Rows from block 2 of a small sound classifier, named by matrix and row number. Each number is 128 + 32 x the weight over its row's rms, rounded and kept within 0 to 255. All counts start at 0. After the name is the row's rms in percent of the matrix's.
After each channel's rows are labels from the 100 clips, of 14976, where the channel reaches its highest value: "loudest band" is the band of the loudest frequency at the time of the peak. Only what is clearly more common there than usual is listed. The data: simulated sounds of rotating machines with and without faults.
# conv: width-5 conv, stride 2 (model.blocks.2.conv.weight, 288x240x5, each kernel summed), inputs 120-239

conv.134 092 [134 144 114 136 162 142 119  89 138 106 184 143 196 164 174  38  86  95 123  88 118 123 175 150  49 107  76 193 139 168 112 112 192 188 116 132 112 150 165 157  85 155 135  99 144 101 112 112 119  91  68  98 130 161 129 164 177 107  90 144 131 168 154  92 101 116  81 139 128  25  99 142 132 171  88 181 131 126 168 120 157  81 149  90 146 128 139 163 157 109 115 113 158 133 123 136 115 128  98 124 109 143 117 109 114 130 124  77 140  96 137 109 135 138 116 126 135 197 177  93]
loudest band: 1000 to 2000 Hz

conv.106 095 [149 120 124 111 175 109  84  67 124 129 133  96 121 209 119  95 126  86 155 111 126 127 111 117 103 105 164 138 134 154 104 107 120 165 117 109 148 159 135 109  24  85  87 126  78  98 105 137 134 125 123 133 146 133 146 119 135  98 127 168 147 112  79 154 106  82 115 138 124 142 121 167 168 146 161 139 186 141 198 115 148 117 125 143 134 117 141 186 137  38 119 167 171  88  44 145 133 166 149 164  94 118 152 147 103 109 131 172  87 133 118 110 112 137 132 117 161 135  95  86]
loudest band: 1000 to 2000 Hz

conv.76 100 [ 84  56 146 112 103  87 121  98 122 153 143 102 142 145 152 104 128 136 126 114 147 114 190 118 179 122 159 149 109 144 103 132  77 137 176 130 139 163 142  93  76 123 121 119 136 133  97  82 144 127 146 130 156 151 109  47  76 116 117 144 121  93 150 126 159 138 177  76 129 101 160 139 137  84  81 190 126 135  99 143  66 183 155 109 115 144  67 188 131 151 116 152 151 146 186 125  58 109 143 105 119 152 157 166 164 123 122 133 129 164 128 147 141  77 166 145  69 147 168 189]
loudest band: 4000 to 8000 Hz

conv.121 080 [143 149 131  64  76 153 149 159 148 116 180 155 135 107 125 128  94 100 144 168 150 117 108  77 171  95 116 222 169 126 157 159 103 203  82  75 159 134 149 162 101 139 174 133 170  91  78 131  97 120 159  83 112  96  73 150 142 131  88 117 115 131 159  96 136 194 160 171 112  77  93 154 111 163 131 117 108 163 109 133 147 183 137 142 117 113 123 116 167 112 101 142 101 128 171  74 119 104 113 158 125  36  86 174 119 155  87  86 125 115 182 112 127  91  93 140  98 109 145 110]
loudest band: 1000 to 2000 Hz; 500 to 1000 Hz

conv.243 103 [ 88  70 124 118 108 187  48 176 110 104 132  87 175 200 102 116 125 139 184 124 115 116 115 133 152  72 108 163 107 146 133 137 124 189 103  89 116 149 158 104  80 157 118 150  98  53 145 155 101 159 167 112 129 145 115 123 111 110 160 170  70 151 108  75 151 121  90 119  96 147 174 151 122 109  70 137 147 113  84 126 139 136 108 152 141 118 128 138 181 125 142 155 150 127 168 127 147 147 175  89 159 107 139 149 153 123 105 100 158  30  97 186 120 129 154 159 184 136  81 161]
loudest band: 500 to 1000 Hz

conv.122 088 [ 72  96 180 116 133  82 127 100 166 102 146 160  89 143 118 162 150  82 133 126 118 107 111 174 151 131 174 157 115 115 147  90 141 117 160  66 215 143  80  88 135 116 119 130 130 125 135  66  79 145 139 187 117 118 161 108 124 144  91 134  82  80  99 123 136 195 139 135 125 159 132 135  80 133 160 144 202 166 122  59  94 191 155  86  89 126 155 126 109 147 155 148 108  97 103 163 118  78 159 128 141 101 149 123 130 123 160  90 122 137 153 139 168  99  84  97 142 126  87  73]
loudest band: 250 to 500 Hz

conv.4 093 [143 101 116 157 156 107 180 123 136  96 149  77 146 116 180  90 103 101 112 176 115 104 140 127  91 104 163 108 135 113 112 193  58 126 163 115 118 119 195 117 156 145 112 121 142  84  94 134 181 158  91 105  95  99  95 122  86 205 118 135 147 130  90 112 122  87 131 153 116  98 148 192 100 123 150  96  97 134 138 105 171  88  77 166 173  61 101 153 108  85 147 107  72 168 107 148 111 143 127 133 231  93 130 131 119 120 160  93 156 119 127 165  85  87 134  98 108 126 111  97]
loudest band: 1000 to 2000 Hz

conv.227 110 [188  49 172 108 164 112  87 140 152 122 159  88 144 141 101 134 154  93  94 126 134 115 100  71 127 160 109 131 152  76 104  70  98 106 129 129 188 137 107 145  77 104 162 155 152 168 124 172 125 113 112 161 134 113 170 132 201 106 151  73 135  87 120 108  76 139  99 136 117 140 126 168 112 156 112 116 125 153 109  86 130  87 132  98 118  97 164 141 115 166 123 110 100  97 148 168 126 123 148 125 157 135 101  91 163 127 148 105 178 134 125  35 122  97 154  41 163  98 115 116]
loudest band: 500 to 1000 Hz

conv.8 097 [158 116 164 130 160 107 139 127 158 205 104 111  81 173 167 132  86  97 204 168 169 175 102 115 129 183 125 137 104 163 118 154 167 133 122  93  76 121 122  84 167 160 146 155 154 144 124 152 164 129 128 103 134 138 111 192 197 116  89 187 113 101 124 144 146  93 108 132 129 102 129  79 227 107 144  84 108 111 100 116 133 118  57 146 162  90 153 118 137 107 116 167 130  93 155 135 146 143 228  91 113 136 128 157 138 111  99 152  69  91 121 135 125 137 132 142 129 120 148 183]
loudest band: 1000 to 2000 Hz

conv.284 107 [205  99 115 115 164  65  95 141  84 155 142 122 109 125  96 132  92 108 137 155 114 132 185 186 109 101  86  47 106 157 106  86 133 102 102 154 141  93 118 124 185 118 117 128 145 149 124 151 214  93 121 169 142 171  56  88 133 108 114 157 139 168 146 127 135 102 162 124 155 143 117  25 155 119 134 173 115 171 172 172 128 119  85  54 103 105  86 130 163 171 111 100 141 157 152 124 165  74 120 103 100 135 153 119 106 151 151 113 127 113 132 142 144 164 123 122 109 117 112 144]
loudest band: 1000 to 2000 Hz

conv.180 131 [ 89 186 170 114 138 138  95  71 141 122 125 124 140 142 120 165 155 133 224 143 140 131 156 133 104 140  77 119 139 105 183 125 100  96 117 123  77 138 120 127 114 162  42 164 160 160 139 142 131 104 104 231  63 108 102 153 109  81 175  97 124 115 100 186 156 137 115 135 153 141 130 150 101 111 150 172 113 141 164  54 114 152  80 132  85 136  79  95 167 186  98 194 131 163 180  98 124  81 202 113 112  90 178 172  90 115 149 162 152 160 122 101 121 135 103 190 110 111 153 157]
loudest band: 500 to 1000 Hz

conv.86 126 [ 95  73 159 123 132  96 107 106 113 156 122 147 146 155 135 123 146  97  83 133 104 119 181 153 118 140 150 166  86 128  84 168 104 140 131 158 125 151 134  64 153  83 124 130 120 123 143 129 163 177 113 108  75 161 110 104 180 146 166 120 150  91 101 175 169  61  76 123 160 152 102 175 136  97 152 180 163 109  97  95  94 183 182 181 151 111 137  46 113 128 143 138  78 158 124 149  95 173 132 170 185  93 102 129 110 134 156 139  92 131 175 184 112 148 125 154  90  86  84 119]
loudest band: 1000 to 2000 Hz

conv.278 094 [104 106 147 157  91 149 130  70 139 171 123  72  65  70 135 124 135 138 170 147 116 135 184 143 134 130 129 125 155 141 142 126  94 119 181 152 109 129 115 176 114 185  96 193 110 151 111  74 133 114 123 208 141 124 131  99  90 111  67  95 125 120 127 149 147 109 173 111 133  93 156 163 130 159 118 138 104  99 147 103  90 178 146  93 111 185  95 155 176 125 112 135  72  96 133 120 108  93 145 123 139  80  97 138  99 118 187 162 135 138 137 129 140  91 142 145 116 101 129  99]
loudest band: 250 to 500 Hz

conv.87 105 [139 122 155 141 110 108 112 182 113 108 134 132 111 116 149 165 103 143 116  86 137  99 166 114  92 104  47 137 152 171 161 105  86  97 153  37 138 151 128  87 102  81 178 139 111 131 116 193 135 139 139 123 160 154 131 129 136  83  86 130 157 105 161  98 121 131 173 112 105 105 149 113  78 129 134 165 135 177  87  99 178 105 151  99 174 104 162 134 117 166 143 136 156 161 126 116 151  84 123 118 129  73 172 136 180 178 112 124 103 111 195 150  95 125 147 117 109 131 128  95]
loudest band: 1000 to 2000 Hz

conv.275 119 [ 99 103 145 109 140 104 155 156 113 151 116 126 110 133  95 114 137 129 123  88 135 100 165 110  92 135 105 139 120 172 101 170 197 150 137 167 110 180 149 172 137 102 133 107 120 149 211 160 165 144 164  88 132  81 201  35 201 107  87 104 115 109 156 107  76 138 128  88 161 161 131 171 125 146 137 109 134 115 169 102 125 160 116 155 131 144 102 116 154 124 128  71 124 163 148 109 149 147 128 170 107  84 168 110 103 127  94  69 132  54 123 112 136 127 153 130 144 124 139 118]
loudest band: 250 to 500 Hz

conv.226 110 [ 91 179 148 106  82 111 111  87 182  83 157 124  75 144 136 163 114  73  88 167 108 118 145 141 133 139  80 140 149 150 119 100  84  81  50 161 163 152 116 122  96 141  92 125 134 103 172 166 101 116 150  71 159 128 126 156  73 124 150 148 108 182 105  92 151 163 185 194 136 133  86 153 151 102 104 126 130  84 136  68 124 115 155 173 114 115 116 112  96 108 191 158 143 123  94 134 128 114 100  82 126 168 140 119 116 113 107 115  98 127  76 157 168 127 121 108 125 148 167 102]
loudest band: 1000 to 2000 Hz

conv.89 104 [131 106 111 122  85 126 158 140  83 180 135 141 142 155 114 136 198 134  74 106 124 167 121 168 122 116  65 134 121 167 152 150 200 129  49 158  94 123 121 115  63 164 110 142 187 136 167 202 119 101 135 107 117 162 125  89 186 163 142 181 108 181 108 170  86  94 131 125  73 124 142 101 104 128 136 115 183 135 197 105  96 115 117 210 106 150 132 130 153 152 138 112 163 128 114  36 112 156 132  78 148 158 127 100 112 129 112 158 142 107 149 183 142 153 118 139  93 148 123 142]
loudest band: 1000 to 2000 Hz

conv.101 102 [146 162 119  85 143 155 154 139 155 138  92 116 156 179 105  71 106 103 107  97  89 139 111 120 135 115 112  87 178 109 135  66 138  53 182 151  51  99  97 143  73 121  82 105 126 133 120 127  84  66 102 202  86 104 127 127 110 117 139 165  91 120 134  78 143 125 120 162  93 104  79 141 134 114 121  74 142 198 181 146 147 103 118 139 167 133 131 151 119 115  82  66 104 101 109 106 155 156 164 134 152 142 160 117  84 137 173 120 123  93 142 128 105 131 158  98 153 125 127 175]
loudest band: 500 to 1000 Hz

conv.31 105 [109 106 121 109 122 148 134 168 185  93 159  94 155 101  97 123  77 152 122 108 143  84 109  76 115 156 132 153 153 128  91  86 106 142 124 181 166 147 152 112 151 119 172 134 130 119 129 112  89  48 109 193 112 132 157 111 148 155 173 127 143  88 105 141 156 147 107 154  87 161 147 172 101 152 174 207 129 142 131  93 129 115 139 105 170 110 207 143 133 108 147 120  94 124 147 155 114 112 126 116 151 131 112 112 111 110 141 132 180 170 113 101 106 116  78  94  79 121 122  94]
loudest band: 500 to 1000 Hz

conv.9 125 [138 138 124 115 110 135 153 116 130  85  46 157 135 105 154  73 125 156 147 130 136 149 114 119 107 103 135 120 136  98 126  78  58 139 122  47 140 110  39 152  37  82 156 106 101 124 130 159 129  54 126 160 112 141 116 136 169 142 102 145 113 127 132 141 140  97  53 159 132  72 171 156 114 155 109 120 136 129 105 121 113 136  71 121 140  93 113 109 128  99 171 140 142 123 163 129 167 166 162 115 175 116  96 119 122 119 158 125 156 123  80 171 153 135 148 111 126  96  95  97]
loudest band: 500 to 1000 Hz

conv.258 097 [141 119  97 124 121 170 129 169 111 161  96 101 134 115 216 162  64 135 100 133  55 108 111 136 108 139 120 148 119 177 137 208  77 114 147 149  76 132 131  95 156 111  83 137 152 119 112  73  94 175 165 109 126  50 152 117 204 105 103  72 144 122 149 116  69 123 116  83  91 138  93 114 133 166 131  68 120 195 121 117 150 166  98 152 195 185 120 161 156 138 175 113 113 111 102  73 187 135 172 116  89 106 160 139 163  68 150 130 174  92 158 100 126 102 113 100 167  98 118 142]
loudest band: 250 to 500 Hz

conv.37 090 [114 141 161  92 117 179 167 102 190  70  77  93  83  63 109 139 166 122 126 106 158 140 174 186 168  83 117 149 200 163 140 154 145 186  81  96 141  93 171 148 145 152 188 110  75 178 156  99 116  70 130 156 122 114 115 130  78  96 167 137 140 162  90 122  85 173 122  96 128 155 141 116 129  89 140 158 112 121 147 114 125 155 194 147 136 119 176 115  91 135 155 135 158 131 174 157 125 126 123 118 119  93  59  85 119 105 134 113  98 160 150 136 194  90 152 133  76 174 165 136]
loudest band: 500 to 1000 Hz

conv.205 110 [162 128 117 101 102 109 166 108 134 179  39 141 126 141 167 116 118 137 137 133 166 141 102 105 139 187 172 100 145 136  77 123 195 123 156  98 144 100 148 138  88  77 110 153 158 157  98 125 158  98  74  48 114 158 129  93 165  67 127  91 152 135  95 122 127 130 131 189 105 124 110 143  93 160  62 157  84 150 112 164 110 116 160 139 104 157 135 112 103 144 152  68 115 170 102 131 180 115 146 117 141 137 118 149 110 125  95  94 103  90 146 103 182 164 118 153 114 151 131  93]
loudest band: 500 to 1000 Hz

conv.266 105 [123  99 115  96 131 106 163 154 106  91 118 113 153 170 156  86 130  81 180  94 143 111 163  67 114 176 149 165 173 153 133  93 183 101 172  71  96 134  93 132 119 122 151 144 151 174 157  97 121 108 124 108 119  90  98  90 149  76 124 106  95 155 138 103 159 132  88 145 108 155  82 143 136 166 152  66 137 180 165 128 107 158 165 186 100 178 138  96 188 101 153 144 170 162  93 173 129 134 113 143 159 134  79 138 101 107 127 110 147 126  73 203  86 170 108 109  85 149 139  78]
loudest band: 1000 to 2000 Hz

conv.124 095 [132 149 151  60  93  60 107 142  96 166 143 147 147 122 142  96 185 108  93 154 176 142  76 179 118 114 182 102 146 131 144 160  91 208 128 135  77 117 163 144  98 150 103 121 124 136 107  69 101 126 153 194 126 208 173 119 141 144 151 153 159  84 158 122 123 121  85 172 161 142 200  70 120 105 140 139 162 128 159 159  82 103 165 135 154 126 137 170 142 133 117 134  93 195 140 132 119 125 133 110 169 142 116 133 199 119 168  41 122 112 159 162 110  40 132 133 112 144 100 112]
loudest band: 1000 to 2000 Hz

conv.196 092 [149 156 190 136 210 163 166 102  86 126  89  84 113  93  99 134 142 156 161 161 121 125 137 164  42 132 142 138 130 137 135 100  81 136 155 129  88 168 136 156  74 108  90  92 124 132  71 112 144 132  60 131 154  77 141 155 149 122  89  80 154 136 157  91 157 204 124 160 157 127 159 167 161 127 132 150 134 155 131 152  85 124 150  67 116  73 121  80 145 115 113 127  95  79 163  31  72 100 116  97 133 126 103 119 130 116 154 171 125 129 131 137  99 146 147 132 201  64 131  83]
loudest band: 500 to 1000 Hz

conv.26 105 [154 131 187 121 163 115 158  48 109 162 113 103 100 169 117 118  74 125 167 115 123 156 174 108 178 126 162 121 218 137  96 112 101 169 109 157 157  98  76  74  64 136 187 162  75 141 161 117 114  88  75 215 125 110 149 175 139 151 113 107  93  50 117 139  96 178 125 118 163 144 124 154  84 115 128 140 161  72  95 164  90 150 133 157 123  52 154 164  80 164 162 102 128 123 140 115 166 127 169  76 189  63 109 153  87 137  93 122 174 143 130 139  89 138 145 171 108 109 121 135]
loudest band: 500 to 1000 Hz

conv.209 113 [107  85 158  74 177 157 109 100 142 121 104 167  97 112 129 121 145 109 188 100 186  44 138  60 129 121 117 177 153 160 116 138 165 162 135 117  99 145 140 113  73  85 121 153 157  98 141 131  69 139  91 173  88 139 122 179 117 169 161 131  82 178 130 142 127 107 153 122 144 140 165 122 139 139 166 144 145 146 147 128  68  93  80 165 104  94 154 124 118 159 160  90 140 163 113  92 145  74 118 154 142 156 174 168 102 171 163 107 110 106 145 190 121 138 161 119  82 162 152 143]
loudest band: 500 to 1000 Hz

conv.7 122 [162 122 150 116 138 128 158 149 150 100 150 111 120 117 188 114 119 117 102 123 122  94 173 155 102  83 125 108 114 119 187  75  43  92 162 112 119 159 140 181  66 116 119 121 159 162 137 136 124  82 136  89  59 113 114 157 131 144 101 107  98 122 100  98 169  69  43 121 171 112 135 154 162  95 122 130 110 143 138 127 133 169 110 147 131 120 125  90 136  76 140  54 120  93 120 111  73 112 127  63 103 192  75 140 122 139 141  88 155 156 147 137 103 110 135 104 161  99 114  51]
loudest band: 250 to 500 Hz

conv.105 103 [164  88 121 112 147 126 147 142 115 196 122 126 139 220 117 192 131 110  98 148 136 102 149 169 135 125  91 155 114 135 171 176  96 139 102 124 156  95 121  91 108 158 105 130 121  98 132 193 180 151 129 132 175 110 108  85 103 127  77  74 104  70 133  57 167 122 146 179 166 133 127  99 124 132 156  71 135 109 133  82 104 109 107 153 100  90 121 109 134 143 116 150 122 106 118  82 104 149 108  82 162 164  87 179 111 133  93  97 111  63 189 105 121 164  97 119 178 127 167 120]
loudest band: 1000 to 2000 Hz

conv.3 106 [100 136 104 152 102 131  81 131  88 146 170 130 122 147 101 163 147  98 100  92 183 152 185 130 100 140  68 190  91  88 188 176 137 160  88 137 133 125 134 110 100 132  71 107 123 167 128 169 111 101  89 132 165 116 109 174 190 104 141 152 164 144 178 119 168 112  96 151  98 123 146 145 145  94 121  96 159 121 141 144 170 127 158 186  93 131 178 121 121 143 143 181 151 164 112 136 142 142  74 114 141 134 100 130  99 136 108 139 102 112 124  84 116 115  91  75 149 122 167 173]
loudest band: 1000 to 2000 Hz

conv.138 094 [156 180  92 161 129 101 102 133 119 108 117 136 133 119 101 183  90 167 121 168 114 118 119 132  84 198 111 130 185 114 138 100  73  51  77 139  91  93 116 142 144 213 147 142 187 150 191 136 110 118  90  99 155 102  90 100 128 167  78  92 122 110 161  60 166 133 181 142 101 124  73 171 102 122 164 133 121 130 150 178 127 130 140 130 147 152 101 114 146 110  92 165 144  88 173 157 127 148 117 171 101 118 172  85 116 143 134 151 115 120 147 159 149 114 106 122 180 160  95 113]
loudest band: 1000 to 2000 Hz